A small segmentation model, trained from scratch.
Model: 1.31M parameters, 64-pixel images, arch unet, norm layernorm, activation silu, widths [64, 64, 128].
Rows from block 3 of a small segmentation model, named by matrix and row number. Rows with one number belong to one channel. Each number is 500 + 50 x the weight over its row's rms, rounded and kept within 0 to 999. All counts start at 0. Numbers have three digits each.
After each channel's rows are labels from the 100 images, of 14976, where the channel reaches its highest value: "colour at peak" is the nearest of a few named colours to the mean colour under the peak. Only what is clearly more common there than usual is listed. The data: coloured fractals of 300 iterated function systems on busy backdrops. In brackets: how many of the 100.
# convs0: first 3x3 conv (model.mid.0.convs.0.weight, 128x128x3x3, each kernel summed), inputs 64-127
# convs1: second 3x3 conv (model.mid.0.convs.1.weight, 128x128x3x3, transposed, each kernel summed), outputs 64-127

convs0.37:437511513568545510454521523493424560485491623483481537526497493416492451452488585508548550522561489605520569524509530435461539475516441529493533503534512587436458523580533565447513408577507505
convs1.37:552516539468626435527509497432526566471523486511550474405535462544562523586540528474505573528476505485535509577479545475468480491581486470527418554467501484501549513527541440549492473442441520
colour at peak: grey (55)

convs0.61:556564572525548551499478482524496483455535517518557561481490575563445555485546523510507487488481476449548518495550504444484575442477481395525532476537462509430584522520490477561488488516390498
convs1.61:427461524530559557518455507474436518547502485450479449466540443487549517502415545501499566454480457579511578540486531502406487508488550614453508583456489526495461480557530409533569516519478544
colour at peak: pink (55)

convs0.12:515558546455512435545402459424472501498454536565450497459489462474461486475459478448469536500540510509510441523431461575397491399456413586516542400448620491514418453408425494459514519508564433
convs1.12:453510429548520466528433469507532402503464464520503504467503459495555504429570500454451551512409410416502599417512519382565509541513547409501488522533411463486537435551506523495434524524455643
colour at peak: grey (61)

convs0.85:492555488498525572479498443469428493578504496470618493425457431516483442503537412475475473486453488530565491621502360520526514412517441477513473448572512513537507570467432470425466458452431514
convs1.85:485401541479520511539489489496563611465437542565435497541469485533493537445486558449443512449543543479482516503462567461477498490517559487502478620413461491456600526522481526406475528571521427
colour at peak: pink (42)

convs0.88:543458491518506434463483493555453518505521456481469430418450568466545434508526627401412615546530464387498474556518462588574567558525458521502534428535449450506381505515496473479512491471461549
convs1.88:619522465438514566502527447460543458489429597525478538480472488561490474488560443600560448504439493508465573486511591441463527420501492430491485482554406583494455523443487475530451567617540514
colour at peak: brown (71)

convs0.54:460458372519540576432446531491584511456523474443546533501478543528563454532486442606515491444478429452498535576473465492605496476531466476396543532506466491514563425470567501516440421493414523
convs1.54:527474524558507455530504488473443484535565506451512577415504456508412524416588505500577452521546517563477464486516467489486530412523489482627479403491525411515465523481514469444509510476439433
colour at peak: brown (87)

convs0.93:429520419547471408500504495510496594484582427592456479520458554476557483538542460461601493443558554461463518468454472487491581580558495498492511527460578506427534469419501480494552449509409538
convs1.93:546484538509534571398483524487439518446476478514540525476496481547401459482485471515458512538427560618465492484545591557502444488541495474501509402577560576579398493490526508487429469484581419
colour at peak: grey (59)

convs0.71:482416539536493449479481520525550521547376479403557538501460421507467519490563509504580428476486530514463534552471499584551553446494505394451539535460546447529500571450484478490579479541625494
convs1.71:527556499510557479451470528533455529444556522448409487552469550510551524493460536469469469476477485459617545482534516458487457583435474571428553504473446537462480441500510516469444519547459546
colour at peak: white (31)

convs0.110:467513492599541623573477461459415502520527504574533570465525464449491569571546535576544522508421412563466403526483483453485539508489527522480496509494462544399422396473527484576511461505405548
convs1.110:466446484543481443475461556456554481554507524494510505420506485578518440467490527458452506431561546401484576526531484478550510546546467463482428527566448476510549538467508594502573553427436457
colour at peak: grey (55)

convs0.107:476461608479523538415463632528540434530484620505415509568467484519403524542538507563453556472457511551477590515579487441465614521510563463354509467468476489508530459466506451502440453490582515
convs1.107:502521503452533467569489329478443589403545425541530493493614519455501563540552464460445435452514509462487571449410532550489514521508421480482530434484491436448578508434482474495503535539495570
colour at peak: grey (61)

convs0.64:518541570519435495463549453537479471529534573536439526564539555493460492389500455442471575602493583544500548490470454488497527451479554468505524391441556492487600436412504472498458595451413472
convs1.64:522496458480474457526481424477446563535509477558539451523516446512472550534507545472462442511466440523472472458528549553493483598340471435510448493560546420463459494481477411537543467508406613
colour at peak: pink (65)

convs0.72:541462468467471473493532445526510493497399557516492561506638584448460484506502480399450462567457554470480546481454449519531457420618465504587482479570458533531528506470474512392526497589569399
convs1.72:486494543485522537522536517507385485505577458442533533542530485512552528547470534557484525446479565455475465514577520495561461553414606500453549558504435518500516467488455517565436454490569641
colour at peak: pink (43); white (37)

convs0.79:544552494533507542489562519455479517520539491421497390513443566422469516385567560518580501490503453465443467447429424537467515502408455471491472555444514472523415498500509450571638489518488546
convs1.79:511418473518509435521474400554439498462494440432573514565438517562527528547489448540477528554551470517518555526557481430627542593481515492588574475593487477513524555479510524559629479480512523
colour at peak: pink (49)

convs0.91:506420484511518455508539505549463460520460484465431507557519501575519520532519533568572409531521594611531455505483575450535498489479532480516490507470565393523621539426543523493488469503527433
convs1.91:440619467477446497451477552482459539504542479549524485468550447499421556509452463550487582439469494467460487505472459557492526472471638468457470507468519502470541573531507526488466458524570509
colour at peak: white (43)

convs0.80:598440567485526540508528574514559555514528597476431417487514542562595507506486515465502510464527461459504563504544500363524475602408511445414509446491580428522494466545446476566506534554577493
convs1.80:506632451459452442505458477470362495563495417570520476444580592422421627599567560611497528519520505535479448494515438552479483511479511537557584510551475587481470525441439504468557515491519501
colour at peak: black (31)

convs0.52:579510561500512529532446558484487473506519429515568482484479485471442415560460524525537557408458536602502412529513391484519505456356468624446522491491526483508479560510489535504473560474531550
convs1.52:487444484438539494504431573461520526551440537458448506477525464482513507485508489565542471528543476368505515497512459529380468506536437437578516606529452546443595461553533479453420348568385483
colour at peak: pink (53)

convs0.32:541600452442435469485488503472581498527499459529475487509433493583417484453511478560562445548512533490535594477492485478504550526513423417482525536468465490477584537512510506580492479575527512
convs1.32:483479598534605518498512521592476538484479489520504485483530484471493532556450447532433454472493404532517482584479515541536567476474555518534456483491632457524419535457556483519538561510562479
colour at peak: pink (58)